A small audio frame classifier, trained from scratch.
Model: norm batchnorm, depths [3, 3, 3].
Training: soap at rate 0.0018, batches of 256.
Data: trained on songs of 200 made-up bird species, synthesised, often over outdoor noise, 39062 training examples, 101.6 epochs.
Rows from block 5 of a small audio frame classifier, named by matrix and row number. Rows with one number belong to one channel. Each number is 128 + 24 x the weight over its row's rms, rounded and kept within 0 to 255. All counts start at 0. Numbers have three digits each.
After each channel's rows are labels from the 100 clips, of 14848, where the channel reaches its highest value: "responds to" is what is common among them. Only what is clearly more common there than usual is listed. The data: songs of 200 made-up bird species, synthesised, often over outdoor noise. In brackets: how many of the 100, against the usual share in percent.
# convs0: first width-9 conv (model.blocks.5.convs.0.weight, 128x128x9, each kernel summed), inputs 64-127
# convs1: second width-9 conv (model.blocks.5.convs.1.weight, 128x128x9, transposed, each kernel summed), outputs 64-127

convs0.42:114140135085142149096132127098120117118147109119119111103108105141146148118105130148124098186147110118155083102128080123087127114111113098111113113121123101125103114130092153112141111102129110
convs1.42:075143166132120139095152091091144118153124133132142132148196098137136121122124144087134148176112111180119113107144097140133130090174126154138107123087129160097153120149149137137169118131112110
responds to: click (65 vs 15.5); upsweep (45 vs 22.1); first syllable: steady whistle (39 vs 16.4)

convs0.71:081135111152138114130122114103123108084119104146097125145118154118114133128107122098158104168166125143071147162108110131102145078109140140116084165157156144105118152132105104138109189117079117
convs1.71:137143124137146138118141137101110173149129165125129110164104219160130138099122156123124098134156113181146115154090159107140115091086143142134142091165123106099131137142104080148135142148108140
responds to: dip (99 vs 16.2); pitch: middle (96 vs 34.4); first syllable: upsweep (57 vs 14.3); first syllable: dip (41 vs 7.2)

convs0.89:132161171156130148123141153134126124100096092148097102100164113135142084109127146115126106149123115130100134108088096140133156111111137132124130081088044107106174154105148151113103123100119101
convs1.89:127080132153138136150151132123123121114087131054129140113159085111088147106154127129148147147118128128120123116157147109126155146174110144130079126100114128116114146148110168126132138121138134
responds to: steady whistle (89 vs 25.3); first syllable: steady whistle (85 vs 16.4)

convs0.70:117094147149117140141104152097137156120108076122134096140083112156120105108090085137160100157150122139128166140123125084166118114169109140125125121121062114099095127079124127111129124097177117
convs1.70:110184119078140142128106121137156100114106128103134171151150114111138126158143175117118103104083099132083138139159112142150150128151147133160164121155160134147091156152152143148105137098156092
responds to: pitch: low (77 vs 41.6); steady whistle (71 vs 25.3); first syllable: steady whistle (61 vs 16.4)

convs0.40:134129136131104102116143100152120154116103113122164094134134107143122134125109132128166137123088176110137117107128052134139116135134142124137104122179088183137156154117107129137145114118124154
convs1.40:111099142109147142131084147145129126132104118102147149119163134120074101163090140133133147085142167067107129119101141107151149115172159138094146122140125157154126141120068140153101082127146107
responds to: steady whistle (91 vs 25.3); downsweep (85 vs 25.8)

convs0.127:125110115087127075167105147154138140119096101167111133145136095135170102146072123143185115085123148081119140102112115080142126125111132130144137133120137131143139133090119129175110150164119109
convs1.127:126090144152068079091139146158119094134098137148117096111105099124144163193152116127137128133129148105119122123104144098124149128134127119122108102127115106127108129176141087139141103140091136
responds to: harsh note (100 vs 19.5); first syllable: harsh note (47 vs 10.9); first syllable: warble (38 vs 9.5)

convs0.22:140106156163110079131105108155133106132107135165183143109106101117139104191115122124137081120124167104131124118090107093100147109131127107129065119097123154166138150136111099125141138097107140
convs1.22:106103079121069154157082153145110105122107110136098094126088112142083136143102154096139084166111110107098128136077119128113106152128107113120106106133132153141135106172137155148125129078106124
responds to: dip (84 vs 16.2); buzz (53 vs 16.7); first syllable: buzz (53 vs 11.8); high song (50 vs 24)

convs0.43:067157115109146108153140102103125127171124127099147128137164111121101082083082108122135163135121141105099117157096129113129099116099124145114131129119114103094128099075109158079109135123127134
convs1.43:112115143135162128076151170095089100117133146106141177168108095141138119165121117176124142108129157097117113158118113094140133172140119122081100133113133100132105126187111113139150141121124116
responds to: harsh note (100 vs 19.5); first syllable: harsh note (58 vs 10.9)

convs0.120:111121112134107127120106131135117148111161119115112169146122122102123106108125119102081129127156160116118079128115111100091092140117125133160126114154073138215135145120090091124153118159094160
convs1.120:120163147156103122109115142136107117117185081130103094120133155114100162139113156115109137153131092130150115116105124123149145102102087082097074147125130115164164078154094119091160171172150166
responds to: pitch: middle (100 vs 34.4); buzz (94 vs 16.7); first syllable: buzz (67 vs 11.8); rich in harmonics (66 vs 30.1)

convs0.48:117128093119164088142101121099079087139109115134139107161124090089039092149104098141129126140093147109128118136100127103154119124098150118118168151114099121109088089144161100121120150165138114
convs1.48:136136155150113148154131150095177103121120151094130112092113133105080116120140174121119142101153107093123131142131108142078172122113159124159137102119145140133181116125164133127109082161109146
responds to: rich in harmonics (91 vs 30.1); low song (73 vs 41.6); arch (51 vs 18.7); first syllable: arch (43 vs 8.3)

convs0.28:113145142123142156129114135103117121109154091148165150088168132128124143092121092082144150115148119167100133060134142166117147142165105172134101138129135122141095170132119137113107118100073102
convs1.28:099159097137143119128140156174133090117172138151085148145161142149105113120128100176159123091129127124121130151130117139103131138107145142067099084102100124127130143106129134152126173126167117
responds to: upsweep (70 vs 22.1); first syllable: upsweep (68 vs 14.3); dip (67 vs 16.2); first syllable: buzz (29 vs 11.8)

convs0.56:164084103153112147098102130117133155153116127096170154114099132135094106155128139133164132116157122101101109085139151103106096112111131092124117170090164114136177143129093135097158119123116113
convs1.56:124152138115123126130143118157111116096174111110114105111102115142107127177117111098140130090120126134122078117124112152089132087130103145122102150087133096182116074146133116111188100142144138
responds to: buzz (88 vs 16.7); pitch: middle (61 vs 34.4); warble (59 vs 17.8); first syllable: buzz (55 vs 11.8)

convs0.83:103122158136103128115133119140119128109067125126058125168148142129137125099075129142111151124135177185110126102169088146114106128139124102129090119107142124082120160137131137156110114163109156
convs1.83:120117124124140177131150135142153120130139154104137161104168145105144112125147120109154131151110121154086174143131125129165080129176073128127124164119114079164134134123113101139156107147129124
responds to: downsweep (87 vs 25.8); high song (83 vs 24); arch (52 vs 18.7); first syllable: arch (52 vs 8.3)

convs0.99:102108129131081102111122109084108089096148141142106100144126144135149138160122115144120086107144138141134112132109103130140148146148113094136099090103107123097098082134097122124149125135125085
convs1.99:145154098159092150117157109102131123098117121099162115127155099122121122171166136158171175134115085093136092120125125166141144126152091112098118079127144129091140101138127146143153097161144140
responds to: upsweep (86 vs 22.1); rich in harmonics (69 vs 30.1); first syllable: upsweep (64 vs 14.3)

convs0.63:135078123114131133107132094119096112136120111096149135128132195144140177117091148121129145129119144113112143135099122121137098119121124120161116117164130149109096105110115098121093102122094132
convs1.63:100099103111131105116136131133132066090156139135102131113148136143121135110119120053093131147107127105125152159108120139152153116148103128156095123127118107172126164158105146138144176124165144
responds to: upsweep (97 vs 22.1); first syllable: upsweep (97 vs 14.3); dip (44 vs 16.2); buzz (36 vs 16.7)

convs0.6:126141137113122132116148184120098130107179145139188131121143076149167157160146114166185142146115155119093114184131111120114124145171101104115106138090091129124146178143119106115106154110117098
convs1.6:154167124156170149126137132117154129117092143150154130140124093138139129137126178120118144175110111110159097124141140135135157123097104141134170126138168109098143144084150157151166138084120182
responds to: high song (92 vs 24); dip (86 vs 16.2); first syllable: dip (73 vs 7.2)

convs0.123:144098132140089084157096165143090119119135131137138144120131114107111112138105129107130152115134112152134152139104171106139115185173133102128087070127180103139154121127083115088122110095126114
convs1.123:099159119133149136139124153138134129149114137108127109131134076176133144106156137149160152160103163115113109109156175127149096151113098175164141086118096127142142113095090103148142147156123148
responds to: low song (100 vs 41.6); upsweep (76 vs 22.1); first syllable: dip (48 vs 7.2)

convs0.78:138121110161172132138122146155132106139155150139079109165114134109115136089146124123117127124133107132121111087088112112101119111109114117148161097104148124124107140148125141131107127149159175
convs1.78:126113142143144099100118154080128150144085114144156151156185159091146155103122131104156118136140137110091132158168129138113120102167120154145125097096166101097107105109142141162121096145150124
responds to: steady whistle (99 vs 25.3); first syllable: steady whistle (89 vs 16.4)

convs0.47:127084135123151146144162125139117152121155118109138152165131127104107082103112126118144137128092144090157098088137111155182119124126098131131145088148128155112103176091130120124115122115111097
convs1.47:129157117134139096138132148113107106102102168124149119129116089093128138124135130137126083160166098114094140141122109127162125150130149170167106128073171093140133124094118117164188121103132093
responds to: low song (71 vs 41.6); warble (64 vs 17.8); first syllable: steady whistle (43 vs 16.4); first syllable: warble (41 vs 9.5)

convs0.97:125134133149133164100115138099118132105088137150128109085107159151158135142100148083156114122110165201122127156126162105156125159127094097136120106134081117110126129150107115142142131160150153
convs1.97:126127127151106084140137106130093100094189130171148117129171126147094137135144112122133180131184096146169089095113120162124122157101108143114127151129144128124152135106087138112164137141127115
responds to: warble (61 vs 17.8); first syllable: warble (42 vs 9.5)

convs0.87:095096103124092117125151157097103112132130130121139131088168115085130126104122122134146150121093113121210107101109142149118137131145136123120173092113094119127109065159131115123137124125124128
convs1.87:166138124125115118105134129122137119155119116094130159120136131117106158097148103119101174103160119134132151084097117130122123132177210122093116109064119133123131088093118109143137131117103110
responds to: low song (78 vs 41.6); dip (74 vs 16.2); upsweep (67 vs 22.1); first syllable: upsweep (62 vs 14.3)

convs0.12:128179095121112127063146094113108122121113126103179146120132113125141117135170134160154104157105133136150114139147132099138183104093093149099115131142155110115128135114159136172123130122123151
convs1.12:126160129163125105134128158160147108094141109157123135147134132127074110147124146106085147145140108194144151108151110120135170134100114142102139156205131128158083110119139119134155147125149107
responds to: low song (99 vs 41.6); fast repeats (59 vs 22.7); buzz (56 vs 16.7); first syllable: buzz (37 vs 11.8)

convs0.68:096121128190127135126122104128142140117122132118136155128117115140132119088139125107177104157138139152128145145077093125106147130095133162126111183122122118123127105168089111160124095156170109
convs1.68:094129174119149166125126120146129120121120124124152076156154115107116130116144149125159142122153107120116116136090105154112132132129131201102129156132139149100121131146122135141119111123135117
responds to: fast repeats (72 vs 22.7); first syllable: steady whistle (38 vs 16.4)

convs0.111:147159117144107138129148134126090107107120121142174100129128101129149134130116117139126178091168121063144118063116161116131103113154133103144163087122104147098163137149103112133113111118168107
convs1.111:147133110137063093068095161129097156170133161103095099124106121110074085119154120162150126127136155093164128105115131090099111109134133159078105140120154110184135122114119115127119151136154131
responds to: high song (57 vs 24); steady whistle (56 vs 25.3); downsweep (55 vs 25.8)

convs0.92:127120077134100130145112132192138111125089171116116152138172116086138089150149162119156108129155171126089109141128108116162099113118111117135137116087097114184132147093138117132101116119109105
convs1.92:121067121137128136132138159111118121136117133126150128135101129153115124132176150104168124115137144139138150117085131111141098129153133134150141127133157125082140117162149123095101153135109164
responds to: rich in harmonics (80 vs 30.1); buzz (77 vs 16.7); first syllable: buzz (61 vs 11.8); dip (51 vs 16.2)

convs0.105:134176102091100095167110138118150120093141145125111129104109135128141137156102136141152104148146153085117158120152148106126096126117139117151121136159166153119075134112151138128128110106179103
convs1.105:168152114138182096157158137156134133112135128077064144175141123099097142138158164084105119121159125145164117100088156101138129131138147130123149101154121143115135149176171103137136129089124165
responds to: buzz (100 vs 16.7); fast repeats (81 vs 22.7); arch (75 vs 18.7); first syllable: buzz (63 vs 11.8)

convs0.53:126132122149138125134161172189168082109140136111102142115134108139130154160101127160163107133182136100139122070139118098134152129152146126141139122103137145122190132085088098149099131092137113
convs1.53:107101170169090112152125108119085110101094124099108093100151128114124162123127129114118115132134120141073090102088116108163140132126150131152099144131157149110144111146170117174141125099174099
responds to: high song (64 vs 24); warble (61 vs 17.8); first syllable: steady whistle (49 vs 16.4)

convs0.103:079119116149122098119124133115109112149105110127148106094148132081124147099095078112113120121146142111123113119174108132126152154089094112116078173095157137075100165114147120129103126131149062
convs1.103:117148138177084111105100152117116128133106087149136094134120119088128114116148116115134135156102127127152130110116105107141143095100138084160146138116148118147133181130147127109090104123136097
responds to: arch (76 vs 18.7); high song (59 vs 24); dip (45 vs 16.2); first syllable: dip (43 vs 7.2)

convs0.30:145119128130094129126172157128069080126109075132109135119138109105104176127124135112120140124137108161092172142117128125184149144123121129113080153141140101143136147101158102118122163140141086
convs1.30:152144123136106138128155128104152131187104119174131140095154116099095137074177152170162141137123104141130136147123133104133165142116124098122135134131115084116092114119140121126118135084142122
responds to: downsweep (92 vs 25.8); steady whistle (63 vs 25.3); first syllable: downsweep (47 vs 16.1); first syllable: steady whistle (40 vs 16.4)

convs0.115:142122122137133115119102096141088090138105114098128152097111123137097100122122134092123080152110118157134107115147070087124114126158145105136107107128163147139103157142121159139150120094144104
convs1.115:141166144155110077126076181101138148150145141136146102124081105148121150106134141116144085141123154156146131130143116112119107091140114141161159118126092160128108106112093171141142158110165091
responds to: warble (37 vs 17.8); first syllable: buzz (34 vs 11.8); first syllable: warble (33 vs 9.5)

convs0.17:108109192121157143101116129149188089107094127172116099117104140109141144096132119122111157099142146174096099143127124111127132134139140119148077137117110087098142133131109134132137158154113119
convs1.17:136126080095100085194126136111133109089134132157112157110132144135151097112118101107142089089146165123147108147146124123112099125103146153134092139076185141173144117129089120119144111116136130
responds to: rich in harmonics (86 vs 30.1); steady whistle (78 vs 25.3); first syllable: steady whistle (57 vs 16.4)

convs0.93:139126142144124122130124115165115108143237142129122131137141119159127108106147136134150100140142108114175174129155131164114117108197127139081118137129121118130135108133159127139129102096152131
convs1.93:129123108110142109096124149152174186117104123108130128136104119128116175134098125131186109091124105102154143079137110048123097135129119125115101104107160138163104101154107135142153114120117101
responds to: steady whistle (87 vs 25.3); first syllable: steady whistle (53 vs 16.4)

convs0.86:138150108172120118077133134118144106119162102133123106120133117117146145101107112129120090125119140119094101109095123106115150146153138101101126098122127111144115198082175115160137158133140116
convs1.86:126118121130141145156156100112113123130129150112117089179096100128113092124113093112149086136134154102112109091108108143140128144120127131149109115159161113136123110169094128117107155143158110
responds to: downsweep (67 vs 25.8); first syllable: downsweep (52 vs 16.1); pitch: high (48 vs 24); first syllable: dip (35 vs 7.2)

convs0.9:110122135125066119144178118130135145132112136107168115116105137134084125190147142100162100179135103093102161114099190091133136088110150157087152130131198113104097103098141114108122130130139138
convs1.9:161155134148163109148101145125145170127126126129151134116105176160156151124123119079155132087160101120166171108094179091157088109123110134152145117138109131116149106110100142159150140105143149
responds to: fast repeats (100 vs 22.7); buzz (91 vs 16.7); arch (81 vs 18.7); first syllable: buzz (74 vs 11.8)

convs0.8:149139159121137150105119155130091088113135148131105106122085131128150092133116095145141123154106098217117092137154107100141113144108135123096169102132148164112149088142094152095123156127155149
convs1.8:160142141168121114113140165115111132093188110117157111147107113080148137174143173130139119110115145094109123123136110104101138140129127119162158125130141122145155093092088142115119083136160120
responds to: harsh note (82 vs 19.5); first syllable: warble (68 vs 9.5)

convs0.100:076191121115123101134131110110116071106110095145128130112152105090151097116108089114118119119097133137125146125129135140197116097130129128140089158151125092111148093119150131125109142109105102
convs1.100:107104121135147120163123125131145086138131134141135126119101128129176106127113121119165089169090148119153117094147157128130140096130170134143153144146163192150138132126121149139132145090126137
responds to: rich in harmonics (92 vs 30.1); harsh note (88 vs 19.5)

convs0.61:136123098136153100091143113119121088097137100123086130085144091134129150120110108124130111142115162104160099149123130144141136151148133139101086113201112137125107132096203076122114136141123112
convs1.61:140174128170144150121099102130151110145104171150084136060132122137162094083174079133130100111158113122116150100148137146116126138123179149137132121155121143133116111112127097153130102196120125
responds to: downsweep (79 vs 25.8); first syllable: downsweep (72 vs 16.1); fast repeats (70 vs 22.7); steady whistle (54 vs 25.3)

convs0.3:153144164112106148113124166132105088135165087106114063147143124137135172106110117142158111136113093093103168172132079143151091120162149153087114101136184121135109120135164126085101113096125160
convs1.3:130157117123103124113112115082108141153085120090138126135162146108133068119105141110134103132109116130125154092126126134146084133115126131103126132175136136132121095132124167104121115090127082
responds to: rich in harmonics (92 vs 30.1); harsh note (88 vs 19.5)

convs0.69:119132129158121038126141105115057090103144117117109110103120146120132118144112103105109139172122136118089114119150129130141158173119130108130121109119135109100104135117116146116161124124075145
convs1.69:185141094131152160131145144127119114141127094124091141151131119142143155117111157105137149161131121078091085121111113111109136122159118143168123120150117136137179093157166142105081125159094150
responds to: dip (98 vs 16.2); high song (66 vs 24); first syllable: downsweep (44 vs 16.1)

convs0.4:142128095107141112157129089150133111150120135131126082121104082122108091146136144111131156115127118103090135143102113132122124115125139102109115082110108085122156112156103107122160120072113070
convs1.4:180137087143149117135094149179115150098111116092105158169112108119090054110085138097139140117136129132161084143116160147087153112151102121120113151075129142155136115145117113118161140090131108
responds to: pitch: middle (71 vs 34.4); buzz (57 vs 16.7); first syllable: buzz (55 vs 11.8); warble (51 vs 17.8)

convs0.64:135120116096121164111104097112131140192077158114109124105131123121134122146163105118144132144125165119105131133114084142103096172121114135141169147082113120133114140109112095134086164084094113
convs1.64:132085152171131146128148104120143148135090098115147121096118146103125119123124070086106188126158110124086080127124114130116111133128102078110153115118110125104141130168103135111129135141122130
responds to: harsh note (100 vs 19.5); first syllable: harsh note (85 vs 10.9); pitch: low (76 vs 41.6)

convs0.21:150152103116168162104127171136148111087124129155095111136143132146120144121049147096097124137159194152144150121119113131109099160147166123123130099140155158163142141123131114127115150162142091
convs1.21:143135150105120137137166160133105161139171124124152142144163163128140125095117112162155114096097121102149133103087141114140117108135135091104131100099120151151152110130099107127142182151146157
responds to: downsweep (65 vs 25.8); high song (58 vs 24)

convs0.1:131139153127148148153146120126132097112119137123128151134105116145127104123118137106087140106145173083124111101134116136113167101151109170146128139143125148139098141146098089100107107089119087
convs1.1:143132175089131100145125129116135152168122119146136086102148098156100113078110125148124140124062155102142130161094129142135132125117127126065123157135120118099111149114096117112146141098148102
responds to: fast repeats (91 vs 22.7); warble (63 vs 17.8); buzz (54 vs 16.7); first syllable: buzz (43 vs 11.8)

convs0.101:106120160174094084097107156084082127120130127147128108101142110050133120144120129125132102166112134145143118134144157109112141107114165109120138169157128121129116140105115132119092106118105116
convs1.101:126141127094143142133121169125123149098161102130153151128130166080123132136128129106098109155097105118119157127153180111140100141111142116095133137191115139157148132123144172149162112112144103
responds to: click (100 vs 15.5); fast repeats (93 vs 22.7); first syllable: click (67 vs 5.6); arch (51 vs 18.7)

convs0.2:097130106094122087144158111125116138161099112131168090127120138106121102126113111129164112115161134142112077116131116128113109106090110111142110145108168078128118169147080177118113107133062105
convs1.2:142153102135163151104074138120152168118142133110128127087115161127122158150109151122106098088106115138141126171126108094065107123133113139122119126114144118145115157093122094119145190126135117
responds to: arch (99 vs 18.7); first syllable: arch (61 vs 8.3); high song (56 vs 24)

convs0.107:139161097124107103123111131162159153098125108194125110110108120170113132114107098106110150129144193110109112125132146163152155104124092122142108140122152133101136164134094131180147120145126116
convs1.107:110083129115082150113133153117113126118097156144141104099093161143115182119117132129143101140140124149149121105090148090152130073089127074139126134145113110121106140105136126119124115158105132
responds to: low song (96 vs 41.6); upsweep (78 vs 22.1); first syllable: upsweep (77 vs 14.3)

convs0.116:109105116151116122156100099141134098093145103103151129106114107151123133146164154125101136118139134149130101107108144142118119142118138119117108169122167117127156119125116099152111123115163111
convs1.116:140147124153173126122120147134127126129105127113161140129105145162113131107169144121112159165131089144172150156091096111115142133133084121122110110114190164136170135135132178107147173116129146
responds to: high song (59 vs 24)

convs0.5:096114139137124140156108166153120103148105109156103167128128142113143142106089163085132109127119099145113129108109103121103113107109123082105108123094191099101083123137117154114094138115158120
convs1.5:117131096129140141141110097118128113143085054105175148112119071111091163115093180155079128149171144146134105108126129161125112118129128128118125104178088131136142119112137146099152117138113116
responds to: click (99 vs 15.5); pitch: middle (71 vs 34.4); fast repeats (54 vs 22.7); steady whistle (54 vs 25.3)

convs0.45:143128145117100099103121145148093117142162133100124128105109122115092097147121111087074167119182118162077081158158093119134150142121169126166140122115154137133127133095124091117142134146115080
convs1.45:170132142136134126136171109102158152140109097143113122159089146120138163115107082160133155118073133104148116109127115139089168136138124114133141093086121097084090078136106107101144167185106107
responds to: pitch: middle (85 vs 34.4); downsweep (62 vs 25.8); first syllable: downsweep (61 vs 16.1); dip (44 vs 16.2)

convs0.98:103154137096115171080132104157159106195104115078157108134133151122120168114130137138121143139121135126117090082138143131166122067133139092118119128148135153078150126123138104097139086144112102
convs1.98:146137100099136134141182127112133123080119134126143102127118120090135116091083112100126165121146123132135126148121145134133101092128134147160151120131139126168115115148111145148092137135106085
responds to: buzz (80 vs 16.7); first syllable: buzz (76 vs 11.8)

convs0.27:112103111160160099085105144145149128100096109137116151097174119143078105116116122140188166157122130111119129103112143122102125107071164104115113124138173112124188089130152115104161111123115114
convs1.27:116064126117100157125119105123142081147117124089151111098137118126118125144111105131104109146120171137136115112120118136139191095103145164129134145115117156118064135118104116114115143145146108
responds to: steady whistle (77 vs 25.3); first syllable: steady whistle (74 vs 16.4)

convs0.77:103133087180116139132126097126083098134088122103112116093143127087146108146100119079148145117118090138116146148106110137176130122107163142137122114086122098113144124109141088125142118131074111
convs1.77:106121108112141151123112178098136105104097097118124156106141134116120139120146103123119095127111116112165128135129108160130106098114140077168122138111157142159127178091099131150126127112117113
responds to: fast repeats (100 vs 22.7); arch (94 vs 18.7); pitch: low (92 vs 41.6); first syllable: arch (89 vs 8.3)

convs0.10:069082138114085136136145160147108094121198119117154110106091106177133159119126122135129129138114141105161117109108093124151125095133080138145156075171135162124091159127124136127107121139162114
convs1.10:116119105121098123092155165111147160166137144119130108141132113189108154103133111138100154148131113087160109104154146100122143137131115142137127120086133158112098146126102154125128088137103119
responds to: rich in harmonics (67 vs 30.1); arch (64 vs 18.7); pitch: high (51 vs 24); first syllable: arch (31 vs 8.3)

convs0.122:091090106085140106142113127084102176090133158175132141096109117132087110129135115104151099118161137168145107144111143161121094161150099143120112151136105142118140147154100137150112117139167131
convs1.122:090099142122116143115180172087168107112097072130152121099135118166101158150143110115151149147119125111141093100106124146124091160132163150153163122157130129129127145140123121124126110165167105
responds to: fast repeats (72 vs 22.7); arch (63 vs 18.7); pitch: high (51 vs 24); click (50 vs 15.5)

convs0.59:100123170170128143105111132160137117093151116132126112123097176147129149119093129092109136084130144133096127156141124086140157119165129097129129128146121151155121131205094150113117160145146132
convs1.59:145104157135139139113119137106120148116078079135116113095156173117120115140108146108116150123169132155118124121141174124127132142125100108121089080148139149069108120156141141113085149152136132
responds to: steady whistle (90 vs 25.3); warble (77 vs 17.8); first syllable: warble (59 vs 9.5)

convs0.60:076098130192158116117089149156123127101082138126128087134113112089151144130096147142118116101118149143101135131140148107138141131140147165144144092135076094088133134141125123112130144097090080
convs1.60:164166110078058155132127153149107096112129156130117125088105147117112094131166112119148131109084089111166094154109141112160131141142160164081155165121107131126148123163129105128108090094146125
responds to: dip (59 vs 16.2); downsweep (52 vs 25.8); first syllable: dip (31 vs 7.2)

convs0.66:110123129122128184120089136114120140125127119127149112096118088117114157179152126100152123161157140123106135131093168127121123160095117121110088111111111096127139152127115161146081166114110082
convs1.66:134069151134143085161135139122107130145142123146127135160138140088161097165164151136146114124139127155127134113148128115121175149080096095183128107113160136092127137139121145131077132096163143
responds to: harsh note (90 vs 19.5); first syllable: harsh note (59 vs 10.9); warble (55 vs 17.8); first syllable: warble (28 vs 9.5)

convs0.110:086085139143098111114094148138104095144161136194105117104148104124099155145109083109148178104153111180107156173116131109130126076123128101099103160123111109140120139102094105113133149091126150
convs1.110:107135146131121099149141116120072121088128080156127115124145081135108156111133138140142150117128105168132092140118118114168092109146173129086119104088145151057110121160082121141102108148167123
responds to: upsweep (99 vs 22.1); high song (78 vs 24); rich in harmonics (78 vs 30.1)